A small class-conditioned image diffusion model, trained from scratch: 8000 steps, 195000 training examples.
Rows from expert 2 of block 5, named by matrix and row number. Rows with one number belong to one neuron. Each number is 500 + 50 x the weight over its row's rms, rounded and kept within 0 to 999. All counts start at 0. Numbers have three digits each. After the name is the row's rms in percent of the matrix's.
# up: expert up (model.blocks.5.mlp.up, 4x80x160), inputs 0-159
# down: expert down (model.blocks.5.mlp.down, 4x160x80, transposed), outputs 0-159
up.19 078:445514518477575512445526583451583568551493460570460613580517536591489494493477582468545542569402428536574478504455553418468546563505465520420414437448511434487504469483554542440549418470490499464613559545468492488480487498623505544498507505616453472516500527533549415491484487530444532525533439495501441453478538387474489395479531479501422453502505590441510432463419461465485500448495444528512413460510518492536479577427593547539576482555514563511465528495521477498592511522557560
down.19 093:499492509477471476534499519460538482520570525488432398463451453433441542559536531518520435441625596544425518517499505603554506376474570496510569497486526523484476494559493477588483592514584524486456435435568516495471534497407491458483538471411507474438562446504430538561539543411616520408404510543484510468435505614520498625463505468499605548468505479505503523523570540470492425531499492493533560540498488452474537448546428412533409552500581527531504485541515505549389525493477508
up.20 077:494519549580436529487502495422489472474498513491393544475556450538559624510545522410421482434507513483566398430527460513427512493584433493543513575490510520469576415530582438434424494482540540506543527437481517441459481500434517519466495522407626420574585515480517524509550519454447425434479447519510535476441493408599540506449450503486503492479508480463583506520363448551503501562452503581522509488446460614435491552543471440494524494447517462573450516476442465430597535476495501
down.20 094:481458479411585470540458471543420488508524555461581486551483522481456419474419451580505469544454469543441574545522501506580432589416538461417487473565486491519452563420424531505567514580479473508480482555507515580530517506505425507537535424612400608448433486513557507478461416448510517558526473545508477504538446554387437501492540496517534546505546487497424531446573537427533533440515512411470523500533610421532503411435505570433433511539494533472493458490561467512366505531529481
up.21 070:437515526445559481532487468482550578462561508447453566432580565450406451509462493535522509505577478587612545547480521598526524519412538459547526427502588516509497548570499514508567497512466552468540577516414547536420460454501498532542453609575453559572540461460437536591419458444534466507458463492562447434504451553533563582549524516512519492538445465473513483484577479446496529608503387491529490495504490452589504379571563453497400484463460515504518409501505499531552447473575505
down.21 081:564499449565411541440471503492520448581455464462496441566513472554560517525516475521468485503351488444430597522527427478468456510577484567460498597466451471504553434505513464506489451519575469559529488485548466434591470576534495504538519490491531443440487518587566477391547499516459490493497508465447554580460560462516462386483438489490535504428561554455425557490442558526501534348539589524507495548420476556425481587357457572458568552504486499528537500500493435538468480535479536
up.22 082:521497613459419484542445515435615594527477603460566528479490508557492509521541530487478551491477493537479491511563464525515445476463524434561562536492471480441500582514552554436655560541474454460552540477425477492509502557451539530487528458412517539491486556439499543513402461510476541465516462492493510422516358497503467486489514484546489374548486352540536497564514516508443509537415485519467486610479453443544467493475521432462515545517490348439516612512486549463451471540500423
down.22 089:459473402594614530457500435517429418475495430605445505525485547400513487521457448557479482583464499515504495520438524511542580517583411570479450552542537552594410461479449460576371410501497558545459486462583544493467521505624432483482433511592486535504512509532506460473578459419500483511469483550527574549470619500533517451502530562466500568410480553422536473439477501473502436468468499478467501467470526556519501461517549543451518416490523603570475460498443514556550498508478546
up.23 072:469440456529528500498507539506462574468486468448516544548529527546470494487456469511425487456499539532482510402570497471564536496455460535519482375596578496480515548519530431498497586494449523534510496457532518456506494450451470509373577571599504518601462497576522400528435526557457431532637454472555483462433430448512545544545575455471490495550462485572509505545420518586541506568491434573560479581465474452481522515525534490510452474505542519441549401484377443478538429350555494
down.23 084:537501481492523440535434499505408499507439499468508519517514446510473519551495492478422494447436490526542581475645435497571469489434490481510492552526477538497551608495468454631574506439460536586469593577572492478533496511521563488487562500621476488558411572557510441464541402496474460521494526508526576579481500506512552393479495476397565498424494512436516508493442483494574504563554476569538499577449466571497533417442431527418487449475450471425575413514376451535540498468476518
up.24 148:445465486519484531505425518591490441505500499440523463480533538470416421537534478465540515551495510481514534433483625503453474480498559446496488482625522503544540517473456518501486486504502458464498474371426476503552474448566450511548478596508483529531432404512494573567634507489569555493450517447565516459547617496430412498582487505560636540353506513556563541595579541483515490518486508465494532485515410518442534500476509559559519568438520655533480453508518546468508498458510517
down.24 100:530412569627550472477443463569494511497483576493538447483544535512486617447534444439475491502449539552475510405383615532439530538511558483449413450506516475625407530494461519499527488388508538514486508527496512469474430586530522467512466620518476532580529450507565469499456439474512508431491538495582438515524533536513541475482490498536416519454471455470462402453527508499542485433538505474521400459482584469604442540450588569586486496567536507566485504436544502455426538436510448
up.25 083:431570419432471470467519557421523539478487410532471541517592569487432522519539446592541473523457464532514542542457623498548505532549474534502401528547543525471381454459505523588458480404569482536562533502606475456504414559488515472530420442479550384483479504466549462472456536520593583488491522580500517509510519432533451527458476523506532561451443547501548469522493544615459486513553514484474574465477521504526458523521434466495427390475470630528586556491507542569526512454489602
down.25 098:506513509483512564481406507584494481537537499463546445486414430579627458445445474473444583455549452444470478470496407470436529405470495551515565510457522465536589463541518508487484531621484498502493418530390503525527568396479475618533543529475504574522577487579460531593612509496522403477508497470508464506464482527549553530571561511524538526582513446568461543548511493415526500472453467547510541516484412497479585505471579532573510587459521390478499414497411532487485498503493447
up.26 091:540446540512595492501464540547414484400528484467542466500513526594553549403562434519476538556514438494468501416535530470482572495533518548418505542406542470502597497486539473489495506524503563585536482545379500566540530539505576541454460547483521423558447526478503518487500545505562470590485562572496487532492590536478361501438544553434533453453427487531536628508445483574495536543525619454451474572515447528421503430523526353439468515459477478587513449525462468530487524520478521
down.26 078:557436469547494499516505485491476486358539549486415578507379469547570465581501468484484543598446593502446584493516489539560559525437391524486496517474455449543426479432414472529530455504538495534409510584373489529509455455467488529517487569476517522513529511574497526481473429546552502474474414435466429522453509528484471452577556480535456489555517452449448603483461546482507522413457392435466489517444573478545446459479477496476505638461474514553486510474439422524452505501592415
up.27 117:412605348494441518563423516468511485507526482558463539503484491569493485593534460532464531558524461531551502580450547497442476526430481440447441504499496444484503533484407546539505536476474487400533550483460476396498429457600493532629469518512462557453607485518596547567493465479518521376422441423548504505503487513510476518531460517616551524462451472431463525556643498556440455539514540384509515458483487518426500474496476559455473548517467540588522535513544484471458439528520533
down.27 097:466413598428540459521518502523505502536418544459503390475510488429397504396574501515521475463580469556477462508442545497483515446553603522539562518546520540513506522550547413384481448587516497518470435480547479540479472547528415502457491523513565363510456494482393389463401516473513522525467521521545528471481537451534487549429538563380461566521497496579500529543546482471496538472484506557477467489537475509542563544538507529560516541394527437529509379579587492465545612496472495
up.28 084:535484490442541497511415523418517488577415588518513522435505492460535612511575475436527443458533387538512471454492588452466450488520549410457542438501579485486492465467505532425462492458488410582606545440561461548532463614544544478447517568547510458460531549552513475480449537459516442371539531583497459470535481503508564487485571456500440566525505540530481465430494387567575484497465490497543530570483551515437540578585497562488484368535469472464439505453497529502583515472453578
down.28 098:479589506553480527514579471508480586516494432461477485586450495568452427426481445526407501459398514476498483525533462508521500584510478585484466575455452491512578528529527571573451506560526508387500463512482555451549597361438452494520457410420470484525478472445507586508546402520456533574493460435495589554411508422458473540464494516471517433507558454527468549596523519468412554488518586519407471456508461493524511430418498483452541577405470538497574429570454479515480498519490514
up.29 076:495568486425527516535529514422501549536498467546500540458547435471450424510489468452484527537513527468521475591444510491483548513500511473606449350487558418547535484506517569485441454514482501496568467384513499469450501545422432545501501481521374497509527406560485458508479469501489509451591398479489513494483522506604568616480484452495562517477585518543451451553586527528397478477515521488453411436492390528489415536604503427513517552497488543411416522576478481503478631500456533
down.29 089:471465510520468495443414549520536473492469517449484397543413507462542629487434613554506509530474505429467601450506536481535505461475487557401573619487449474476440472486549494533565527428556486516432521597503529498514475450530594461490501484471547450460525538485487546558541583510544585537451529539450507513479477474446493473541512561469458451517426554480524484442479463373564477445476444559470560518410533457526554479431572540507479423558500438611555474416528547520503393473571405
up.30 084:445541543566404448529508526483566522429581534534461492554554488505484589491479505463453490547537555529511557495447612495521464541494461484488512497442420469523426419526504403554443474528554519518436507483507427551483454513581554583587478520460442531474551616498470489536424496463545494470526501386509480503512550491593534512541483549471451547534480381557562351541511485442443462467494422512462447500459547488604431543471525546443445538458486581600584609500558496486490570522538473
down.30 104:460419441456572530457490494476557525561400530500461520506461444564484500540570588554519535453510544532487489543593513507445517413464584435534436562628560504403513485482481616478530443560515485540622529550518507425529573456438523465484563433548507466516529468522415494453504498498506482491438426579525472460413425496407470475401508479522620545532533601425398618496520527558497472497486436526501588541488473498463541480470489491560512475557467485473493471527449504555514448458514574
up.31 099:436458537526528549497441486569470522501389613465471503510554463494533447532488468428545487581485444470456474459553412539514525568539482519491484549504487561521438601439486551529592510520550480482450404494477538492554456516563420535490471550530528533519441460525577485486651424491486565519521412526456560450558521595329453428567537458570562466435460542491451516462473507465520629526538496433454471491442621478487504518491460470470567521535466477505421582503544475538513463463518471
down.31 085:549478495549503494519465495518501496539486534459503455454459543440539508503473539558523436549460465503487535455433619495462549454483504551532469481528482529496442546501385515504486535435537462470468390500584552517412486552522395475441552530623477545516517475556568467560580581468554533418555523542509550402530552558574541439540451485494551599467485536419512500436513544533553471549496560455506441373496478481405451444545448602517488351594578485524519480512548525455484487473508393
up.32 088:456444462521567535517499577525498449459483489468451523492570382531470513429459474580421551506556533508596412466477533467452520546521423474546499574525430451527492505461512507422560430508439552474563523431507497556486456437584465574494528473507595564570554595468530561520437451509450532432415427498582483541545493474540444549410531446459429553544432459437586437514445485521507561511409510436417504560498541442471519506510563470449541474530599531496551481527486510589599499485404472
down.32 102:475506492492455499504460481391459514493488565521489564532433578484531502491520563492571496455507487520437584475577459480556442483471538578541538505469613520481531471487554509487505523466619473415453467439484510511439549506468612470480474517434515431483466470454440437523474597459570488642580518533390527365443560512445498464612385534465528464556533504592422483498500569496500496501560501561543458489518487525574517466494425507467414525509389524513489543442428500503429450561565488
up.33 093:575494429473491453521447517563543565453420479524472510483488456524451494502442497492492495515514574415498545403468440564486463443430537474516528595460539531517508581511438453493441443554494491535504597516508573517473443529496491494395458531652518647584499499490502543436462440456418471499522426472457563489631543465550495480555502547505429493476417507457552539476384488527541494475565571490576530490567489455545518504421431471421485449567496448562585532523379540444500485517487505
down.33 105:477451594508544542525507528462449409503528567464502519495531587478549479507542461468491527456598429543491427572519541506490563542494480449503397430565467483502518483485532541393526429452487513435494502488485463535576523449489515547554503428344510456455476475461471448532470508543585586560463542491595441516440453584396458464408415429512529515522581437453497453513622546517493529560451491565470478538485536494485450523543486498510559527469454621448396513487626452495563464507488501
up.34 099:509521443488468474519460429448594443402519542491463493496477503542489549527441506474400508488557504448513494501531487503507600419494580469530438431482458461481416543544363506511461488527502501515542530477527547589564430496485472501639433588500524541451528444430475393403517524452601422464373519511514554561468533533582527521501432546481473566580499466513480492494510528637519513462482510473489446523463515605565514466483475556569437517449521432575534479547454403521480438536534444
down.34 112:543409565503430525487576528623430605563490493492514572523476558481509487470516494558557482548494468549553534517412439445411400515428486558511562491506550474529578410462576420473561485446474461541459460551475479449491561507499500524434611406484460475534484548592521604629504509514452553531604519506489440433586492461459480533510518464488500499430499493464494455477530440367492535533507489556509513434506469469416497490428489452481523523501472555424467463431577578500553553467561513
up.35 123:456506484546430550509536447453468584474450432552450560546568590567475499517534497339614473541537490506378451579493526505508511518539484534507419358526525533524527516491538535529435538430532485517509552569503483446562457474511477564458472575499495478494502480525511455497544587540482575401504542440505428467496577554404440429571443507405518520419546458496428528520488518440491486458495481570527522544543467473491477617531495594533533500461486593542465526509542491526602411471485562
down.35 128:381562544453444443467448394525442530565417475457487525523535535518433527451479452410498493529472512494492374467503526541518451491537547544489445524496531509529556478562566506512449563420576511508483389478430399512517458503531565551477408557409506469453539495510482457497598635595444506533570561475427476447454509553533442492518481531469490520498498517573452475647457496479513536490491534507464454487452457455567436521509562456576453465439483505521455557464435575443566511480604444
up.36 095:502550452537456454442474443516567428552475587540612488386422546515472505482420483427512451574514399462541555506386466459436510508451507525493453497544496453469450538565524427508432457520530511557619491535545472484522466560456532493534445516518521587448505457560537485433485521549535546483609591498431444515553464616505507504516480588438428449574524533462509535499538495555487541478568488555477484471548488453512616498567476515436445468571401394489554461495506514482395442458520477
down.36 111:507481525482508456561490535491507414457473418423423492639581458483517453540558511542493536419517497523423380480594519512547447497559494491511588511426435529525496572385454594496485538514510494372426455495497510493424567445488501497457508482428445486514505504399451519596524475493495474528428435530561556499466487392516514504464514428569543540447495457583538466513459439424535549464486587418432539482470484512535487412501499470534497519443538618478408510508458532514547586541465536
up.37 094:570576469381565495487466492458490558529465507565476478404530507540557487480489469569415452541406463494539552571524573516456607499583502500452530527501426474511485514514468515436536581500473479524496519420516489477428545484540423489482441519589474466486476545521451546589590589545429570522527502441427585550549542498460455514493512560490542542472451540440590546580371560468624501559460412538467519423440477426539454509440463446456542443460492489515572442546505506425476540453528468
down.37 097:416399544544469484467471555513594492490526497471500549567518473492412526555516565456647617408549537483502436438484424482518442452401494511547483442507565541495465481467545523529444437463562486500498443588484506504466486472430548533482595469413548541514532410519529497449508417468597502438494485615526439416524453493520555464497466470525529461512525518568447473490567503587372499463568515510608489471567563531433530558554501506540467508550523442421440543514460534558495453558543491
up.38 080:476570453420561492522435500428534518573492525496563567515464473494528551457514476427492612536386494417540459549577557475503454535571513540484489447561500425502530496494597527480530554477422447465471552460505521470536528422456520536544526419486532522464566541423563519486561564455505510480579466463547575468478597456543396443559539475478557557505569476487608436595501541505446414507484539527480527593431438467565465457489475472556439537496459490418531417550535541407545523612549491
down.38 100:517428458567533502472535516543483493502571516530394485493557437504517435593419527595539463508545500541533529458412409539428590426433472437533493550528465483533455500472387471568525455513603537558562449576472539533481542568533433475469516498568484531560437449590502488507503346519488543512457471584450511515518480504480557598464511534500480476506458584458398523403507466473500558524464465500494444381517582510471507575515565486451562455516566462559534545483488457546492428402510517
up.39 076:434454460432538476505477500485428463511448539529419498497535347508466468535476397485436429426592485557518420455483507499476470523426511460525505554498506524448448578491495456539447467500488553594561550497560433490545485442554558550515513483419494543475535450524440530450459480506369477472530461533482490513451482448598510494433517644476484542577469443535537472481542502547537479470382511559549530538519551552469476411418509506405426446371454446537490489517570471509510442430480593
down.39 097:571477520597516564558547426471549435435482472522554518458430582464490466435533492443541471550391449446512554522492492491544467461571541551497477504491520457479572483503519478485551519507488455410451528405399529512444532555475409420563503501547528475500419525447484436400572463470548476506443548436465577513577500516422471492530494419483475452416530558491437568555503386450518572533616526419496455575594474517479532520584443461546452548484414482453554473480481568526479555550422522
up.40 108:531477513469532523497345408614483495507425576468564495498574495511522429466509501388501558578506483448452471446515428496489545539485563486467484524478495499501499609487458538515572469487553495466469436539452516486536500559520469488498430528504586577465447525507553447431574475462506497534514490521480529490516521562392419434547454456552593434432424506501475520512484543519543586518571609432416504500434545482530527483457411513479511576492495375519419529450470510402408434439505411
down.40 096:428476448548475488483462506491585490519503534475561528470537577480411468643520474534641533544440596519469467502413476511443517538487498525525442525508466485490518497511366584488491423462559441444450425458537513438492506453555480501482560531554470544485525460498509509569520412458519547510500503489446522391481523561494468407564481360580540523427488540516522504531484574433455532543509539428540475407446557456489510486497461468452610485514548612469408507496541492467508461418564597
up.41 050:467422510498520518477485478487397545503549506477530572637597473510478467450478449443458512474420548521476551460548449390509472483435553476457469442544559510524524522517636473537598477465451451502550522501444583557506476546475580550487545561528501464631489502505539454544492520521465416530597495531544494485461446535510489574449461464520515416570455544587542434411472626501602448528536457470486460582477489457490463491510592476496474433535513404455484400415446501490515471468555488
down.41 076:473433555375435506445520527486446567545578567464531541562586454490547506510471510506594475439553455474533592464537412417523514398503570499538554464512517444414558526507610516576551561503529466486581454512525500463472511535419554535509539557474475501515482530512546459509435536524446484554507541575370454490554470468477504616439510528433499493606454556588530495518437537426580482490571442502433503512513508404551466523494431456523478476515551468444404454410462548505519493426541498
up.42 117:395443496548553566523384514623491450557432598397545472499551448499527472550497456442548503537509523476464476431526560509459477498537537434526476455585576543548540550472476539491559471473504437489471494407462537531546468470522370492536423538552580502546465428532598474472576502503512551537494513470546534448520553539404387413553503500578596560423524506538524460559501561596528542515510547439466500540529478502460582476550508535481475579484568572477422477484473561435470473442503511
down.42 081:517464474501547462476427467541538560556513568567526497497529589480417490524533505511540487571421534620496447474376654484483496540502432487460418477488506474454412522515356576511475408400516496508493434492513589504510491491531391445518439511579455597545554452498529523464515406405543560424529479496543573457547533525463514396464455492540503508388469526439516439453461539473520507463534546441510488484474503472565480490456460574419507506533560572576473496488557505431501483503506490
up.43 080:573518574419525488439498560546509493553450477494511509498446422555673452444517501578562550500416554427449463486572395510508512510477408491456531452531461512457464452552548432493614433505550511467462462560463535525441526566531513507473527485549384537502412496520483448455541546482450569422584528568463491540628484542456502458510512407512510536451487503539500461464464532653438431534556585550548493466490507475422490518456505504554531489530516519435498443503529550501427512423527448
down.43 097:452568443584521491588463498370519553462567553563474514509534570421399561533433442440443497483572488502513577474432470488480572524518523535490503571454532447515516537491358541549368568481468532502535533469487529481577516479461520480509492459483525509505571477434543505548458488478582488611458479467490470489383497483528514534496465563550573530554441502486580551590606512410514587510465472487523539543401473486472539496559379507441443505472518515519505565526470444501541473593453554
up.44 087:577544492487528509562548564507577450546574520496498463496441455490536525616404533604404477503518537390534525506565516452447568430453515563512498449558453477458413557545390416462496465507501478484517442496557515457468576456518467539541551438494461566510506529402484583542455457465575401522448512473523525513493434552533540579459530473525603543516516579427636557599469441526540409503540444506495506522534523472523479491485423571506453527540525487391548468514465536491433509572494511
down.44 097:403492450531449424462439442520488554441490464523547571563540561508504494387519438425590542551533449557504439559520375497520485500544458523502468558459538491504566434463621508581524569518566468518533546512486481528540456538488583500474378530484558430486483525613504436444531567539430564467512522540448523582513552478441468502594502526433387490513428464572353440494494521468491556535458472521509510537437496509546457545458514410506474503421525525542429474499534437451550500459541469
up.45 087:536484540475504497604503451494542580533559524458508463486450512426440549413558524446452439502527509576462462395476631506417466602456413505575529520463571502476526571440436492476470515500460562526500430569487474487496499498435492517426486506563498534497567480541535480561503469550523519428452520536508503485453546547499470444462558441490548529552485511471543408545529531501589526498479369546594534452624411452538512432511578443453519465578553535521491412505414537453569489422389494
down.45 097:468519509514472582428509478472474436464407403496428492521565489567456491530498483477540520477492502428547502548544445479585487499587612505433480502503418545489495456498579555522514489523527426463498570424469405469429501447521486516531483572408450421496468492497388563436455618522457477535533471450436511523519458413522505573565414570493403431495555493528487562465478495470383443484550612453407486538382592496473429533527543501523487509455485413469486568491537510496431495524537518
up.46 083:445554454556494480454551427462482482581423497490469457576471515451426462544462583521491588612425460508449536478482500511476528520507429565501555527504508480624453525502519483484546491495489416446535479495564485424569525459567540524536509479509443477502563453517471500609458512534537545420490469578450573482551505546507520486559472477459502599501466513499498453519519497384396379488534470484512543570330530498504524436512508598441510494441573596489537443555487633519559505530573475
down.46 121:560460463447503522537491479454572535433605490558526582447508433528548500429537417449541459409497620484505495579482507454463441515487512490478364518509505512423538445467442523502508470531494550525401525561462504575464492548406470488481539585489563497454459539523484474403534500471508453561499489422458456490431461477500499490351485468519586433490570555534457570495548473592546641498525497547497465450586514510478488566509508469534470518506411404468516472506509376529428503499456577
up.47 077:382496452444560508381470412469393551455507541500400545462474465537512557463563510390521469495475581498564444515463535418496533565464504585554532627528549480496488417534569581480564557450560483529508531546463468484566465485465579465471499554472472409480512451490495490507571540556483530593564504545466552429474510425541537506482574545508449540532395512523471474535407494521488474458523495449570565565525511548538499454569494565488525485473600516478626421473456533498536582507479525
down.47 097:632484583562565503580517579474578407558530559477542463530561467501514452568453502572546576496481439533511534509507467520546517449544527457460500440558424521482519590447509429524503486559422485500560445480518504474401490508457348526497587463545500593497470496565527486462485453416422430359548463467514476441562495495491442496473495458519536475413611529486519504416604473513510541538484484528483390441485503478406467529459524423477460478569496434508403516503559514502495461497526501
up.48 091:551583571492575512469415581569468544530435496498502532518569518480462503530492518490471557503381440522486348512449428467461496540530563484437565588558608574419673454434369476551560467490488563522471488444487479458522458527584511479493542604487459529520483520493525536437558471544462471577517442578425446494506453452491544524517513488547510512482503508428526536471483454457569533492537508442530503599490504546444503494502587457450548513483449508530419550561468522466457513405436505
down.48 095:413468504475420476536534447407551435478512493535471509470444419483524543525545476509583464553609539457545638492553593541557528432533506525469389463463412478545377552577624485406438553520506535472502550490582537549462494439415424473506468446522519511471535466512544489565483541465481577434501426508508598484428535615516479485453511471520533496533524535604508536533598549557481440544480521491503478443486602465490513495530426510540456463532534522489538472497554465594493459554504498
up.49 077:425531511513583453489493511473549453525512510471445494558479500510431500555542517539549494467373487562490533534535474501538559536531407453449436404496491450447541457438513564581449445526504429590528469506473576476498455497529510517448505510569407507388508551531437487547579571492534515462467439572532529411442464413467522476477514466462545550496504512518462605602575409508508506482506434525520409522323440569440383543433574504499482473530583550483549524561479544488507515504441464
down.49 085:536490438454451459431492554493525546485474386562591530438539496571517495433438499480460538540582469413497438510544464469394486453508570592593557496468416525535482456492473507402550545475567481477518497547463455511575493471442561489459588548553528520558525458555495481490469530511515469512483520431427509491555586553535502522505464480549499415501464484551535438471367498492413473489510454479563588531521474512490573431629372494532546534430413449495525475566571446599518478475452558
up.50 093:479460415479507450460477605491440565522439504453577525538563576491509551623492503607527554450450508512524636580496579537486440484515410465480453534558558487429465465549496557512574485544517462486499543483518477472454480573547490521523519466593403526595405552484523444528490527461591540598458501505472478548533514555404492454428410504435569493463512536497535531517414493568524492498549502431478505495413398518563444492498514497437423519589510497418462509478515463457446447594528533
down.50 105:546428595593530472472559393500581505419462523462487428497469441515498459444570506402467515498625511549455326452499449541507490525478572480478497473439482536620510498425420549425521499524502531521465490524437536559574503437586519460468472466436575529521537491502473565526497434485463537416447496492562470453497465549544516474599534423501496560440489466518544406494592491534489498556420472525523504512521550533464521551447512519554624456425527546564509503584451458560560534491489493
up.51 094:456593502397554501557533512364522515520491494617467464541605533494555555449492487511525554568539429482440437612530426457485547484491524501513519508455453495461493497526532529446498558447494550551532458586553470482474549555458527502514450466434393441442574541467505549560478499431454569444516465522439492524467424541474448526504487524464512433436407473420415514412522477591429484439531544563577551441468509525516491522525536522418541455447496433515502442518643490489499489559439607
down.51 097:420546391489594530596545527419452442531567423609485449463576543522516585448510521496473508466581480501493439593487524553436427461512505492524487509500449505542479514586400436471487552482434436509515459446498463499533541530509481520499450469466496423497563497423421549555460557496479538503519588453570495466527545547507569469492407555498661511451514446453553491503561480568444502470436541490601485468456478549444506422544534504457460499474473497606482537556578521443553523621458527
up.52 091:576483523439481506490442518515569551503550537530557436535459462477492436517503524497569490522459576439512503442540546427501512509569519543542449468480399473610530508540482492529583447462588488511467417600561537503467500516493527489440523518601560450481547528528503457446533603485433445463534493550479508627593497486502548432432507505489505538518544555527430466568503602496524612489497532514583411477486574483525425508538430463583503560577544475416518383452425539523511382418520479
down.52 114:388518456541528518545540482464494443549414523526439573490531556559476575462453502483507527590545447542516557542450441471473497464476494513455576486577578449405504513400522579514469497491390537518521535428434485528520498488517488479479552487413433567462488432523491586614537486513599637499474519459493508430423488515503416579558453449474520546468449484529592466420519445511536423553490424544422516503459431513520517455553567475455551472454473538503465579471574506471524552584464602
up.53 064:492414424507539479587429392422575493577429561473603476528566565544534540523484470499467443581492540485467487503536614591554519525474531450609444516453601506498482489523477490499584503461517499507554564448510498474440576511480438552531480576476559524520504417518490477574506574389520488418414472442529486498443442493521529586488597530528457500469451453432481465531500484531507467533519472440604514537498383465438544541404449544541511552543414456567481528526577554465512489470531463
down.53 079:489525481472503563536459435521418419593507513454578489502518581517523483444480458525515427558526448516464475536443582539438501610571509397556481617467485473591569484489535448463600508509443480496540497409528433402378579572410433571575487511577545458483495417511482464523481513475515493487483477475575506506500465489489560471461571455442495447482483598570428498411540523504508533550506461400551457504548523460399519527485549492490555483515505444548474423523521517475508579375516498
up.54 104:518486528474461403469481486571565530471470533499549492458548436485456448400549511403515478498525485421525538539578351502544477581510484510467460494513432482499460612532580494543516442445521459467518498553562549484521492572413504522498584563469451475561394505584491420465536518507397543470407486558445559543544536575404546344538551447535551547489426527518476458503549526490479584512572494531504499465534602477561422572554544507520504517531463480510407513470510443455486518468439517
down.54 118:425514497541524539444470501425506436546490562473496454475449584410518442558493463491544477569465487532473458467399611431545571408547522478504491481539541501527568482448533578503478596542510551457512463451468488457438529408525452435459476497496468516412570473432509512570577524530578482538569562517478487389461513484564460598496510501406483485476491489537513526474445427464538482510432506515469505443498363537496550450578444459631477437491582478444542495523398606481581448521529476
up.55 091:517581532493544514555586468457421562456491508489529551519436478524539502529535462470478512504497501540529487614440481529530560562510414516455514444424445457479500478468606566494549466571494526537551583601493482462512536538472513541553537477476502496491560511630514510450521374503482484467522379528428530466421395525550516467482526417595432416525465512500452553421415493456526520413529440436493481500429530468632515534575478399438483527543480389553480538483512460555556456445469498
down.55 108:513410482529535506438406560467479528552479521524427438455623538489492467514520563466542548525574541487466480463449586495455514450536488467563455478525585516468429502578403515501472529397591425514471392445532562522508496491514457469487433494567507539533562480477520464533469607428527570478544541452576464420506600573426460512479475495435606559425438513437563465550583534526495461525520538571516566503552426503366481543498551561533527432485523575496578498572517553477508534495523518
up.56 167:561484583523501505522479386569480485575408508438563434444505454473545429474496447466462493490483495388495469433529346522513555502523552509470558604506455541554533579533524464546493507504502538552464448482547576461557504564499499433479444502521485565525426490498497471436578469486501512573533535555449565518581521527446466456513486513483603516476460564494518611518488579513560583555587589504423519546496557485514509537476437435469494486475496392416395493523405502432403525452565515
down.56 089:457519467479515440559439466404503448534461566488460497445499552472460553605534557527539491540378580558425523493578581508581580543521540473512497439585468468392479482534475576527464562479538552394514445465441443460495546481464490493485510506656464508439465471404540472497547437458564493542537451485501548430482362573409424432480537427545458447453516533483467445550418530472496422493572548410500487483504517469470442472545484493492443481512512512530504464504491557521428446538456560
up.57 093:463484474559490505481460485559473428456474396404549498511475529593499534472620589442577499469533459523491516502525545508557508608490435510469495395481490468497462455396454434465543544506511487521540532499580461498495445520424457463370531528504656406487454479422447476378559535548553516436539480540621492504545504549543527465473535512499466540461538524570533494516405474577499493496392505548561426506537527546438521401586505533515489507517460429527502431473411474503505471475506509
down.57 096:488498525407472438563561509445511501580470607538451532511480465465511382536416404515457496539495473463546494440425420520425412449533545535475511585555466514495549544580566518514424429534443532472478496459421482537485470457532461527579506474489387600503552535535550528587464486486418405478538582451425503535426501458497512573547510513447440476618463426474472485451553534531505524464568541453372544519542516518582455548472568474491459494508510520479463606427545527494478543548469521
up.58 041:388516509502514552453411534442381428540544400524484560578498465522458495487539516468524502456560536541441520510532482494514504452530545448479495460456594416482593434455549565551466475468489436419470528521503393528468490531400444521490520504425504502635550506522591474606426525475447531477477444472515549442399527461498452506515518480496468499517534454533528406506419501498547459513403445457396560533467535487501519463607615466523497507539589578514505453477427487511589510499429467
down.58 064:505529503485442548495512460469406412513532407529515489524460507493477467464489506547470520590541514500484568476497456421585544538517413441432495631497478437542613513515586467578500455523465548563467660531511545506570503487465581546502538371526579536521511521457593462509457542457432458433496480535504552567442436465489412413522470528525435480508441551470551481467422482469519487493522515538492527553512511575494445442480505440482431565576447529391526369441442485519482505492441489
up.59 084:520550449521530518505598534421507539518560504486538513401375530504424422533504532608497464523512506547489583485492567471486349480480406457533566540464451468413515563516469546588444553499484452547451507516488425449499433430507465547514457505546466417451552494420518595555443425545470548502485497430599501477471471539588484515526463483491569578508495575491477546527448490444511533471481532483433462439484431517479566484532415519429635507412425587515509560509543483465470543543538490
down.59 092:438477545511409488514419526530438429467466494538446481581616438504567538493489494489506544509575501399520434465481483589525604451574593510535440466480563536564478476505541489483544480512493578484555484481474544476504473551510550518465524484449505589560486502623523440463473539495460480441484407494474539524482489500358482549478562547574468439549478450480464499488549549624446404475477483442543567572466567473514460494465613451580403535597537443505499514595521541536495412479482500
up.60 103:496516456546468548548477457405434542486571532591493521479518607531435481464582500403612476601530500518463484501443630503457492517469539454490396442523483503535501521434528526515458490485512475509570566514521437465494454461530497529540469564488488447449578466521499490466509554544522517351413495447532427506478575536492446397576510525464511505487519465432453544469603564449479487499509469555543489444537545542480450585545525579546501499484478582633486566512558406412451456475432562
down.60 097:460594529471439470493440502576508569577418482516470441491484493500449507402444488505549464576449433409580440518517539471458427481507482594486529507512553460497562468476522461467429515465533524456474461488459440537486506472544532522478407504479554485419497522517467491480606572577484522529523547462487552459512538443631460624505570476493453542529447460496559452562450434511576519530451544499352436437470421462540580541526537461579464512425581531436515517467414574471492501501603434
up.61 066:520550446439497566452552525466451542476570462511513525526484518600561523489492517512457528571517529548438468464526482465519568471475485574494522469482541475479606514557540441557417619522540549528439436510485577486477476485495518565436488454577544430555419517535458481515456572490446485533623491500488446512499350520537452502469486526444491532534366475548473497485457485635434475600477574503521439523592531495402460561513484422442540438601523450521548454555510508466547455399570495
down.61 086:470563371506521484383463504512496530405508509502446538467444469590478474532520557487439473514473539494457473444598449521486541564452479566492492586451460486508496496479367511596571593468533465544412537556513542579544465469451524429386556528567596562509436489522407551500516485618559486560471586501503479529473467452477517419545478534557509420622437533503536535495449494525538503565475463505493550491508542435521504387478478502487533472562499484416597455501443478492505449507568521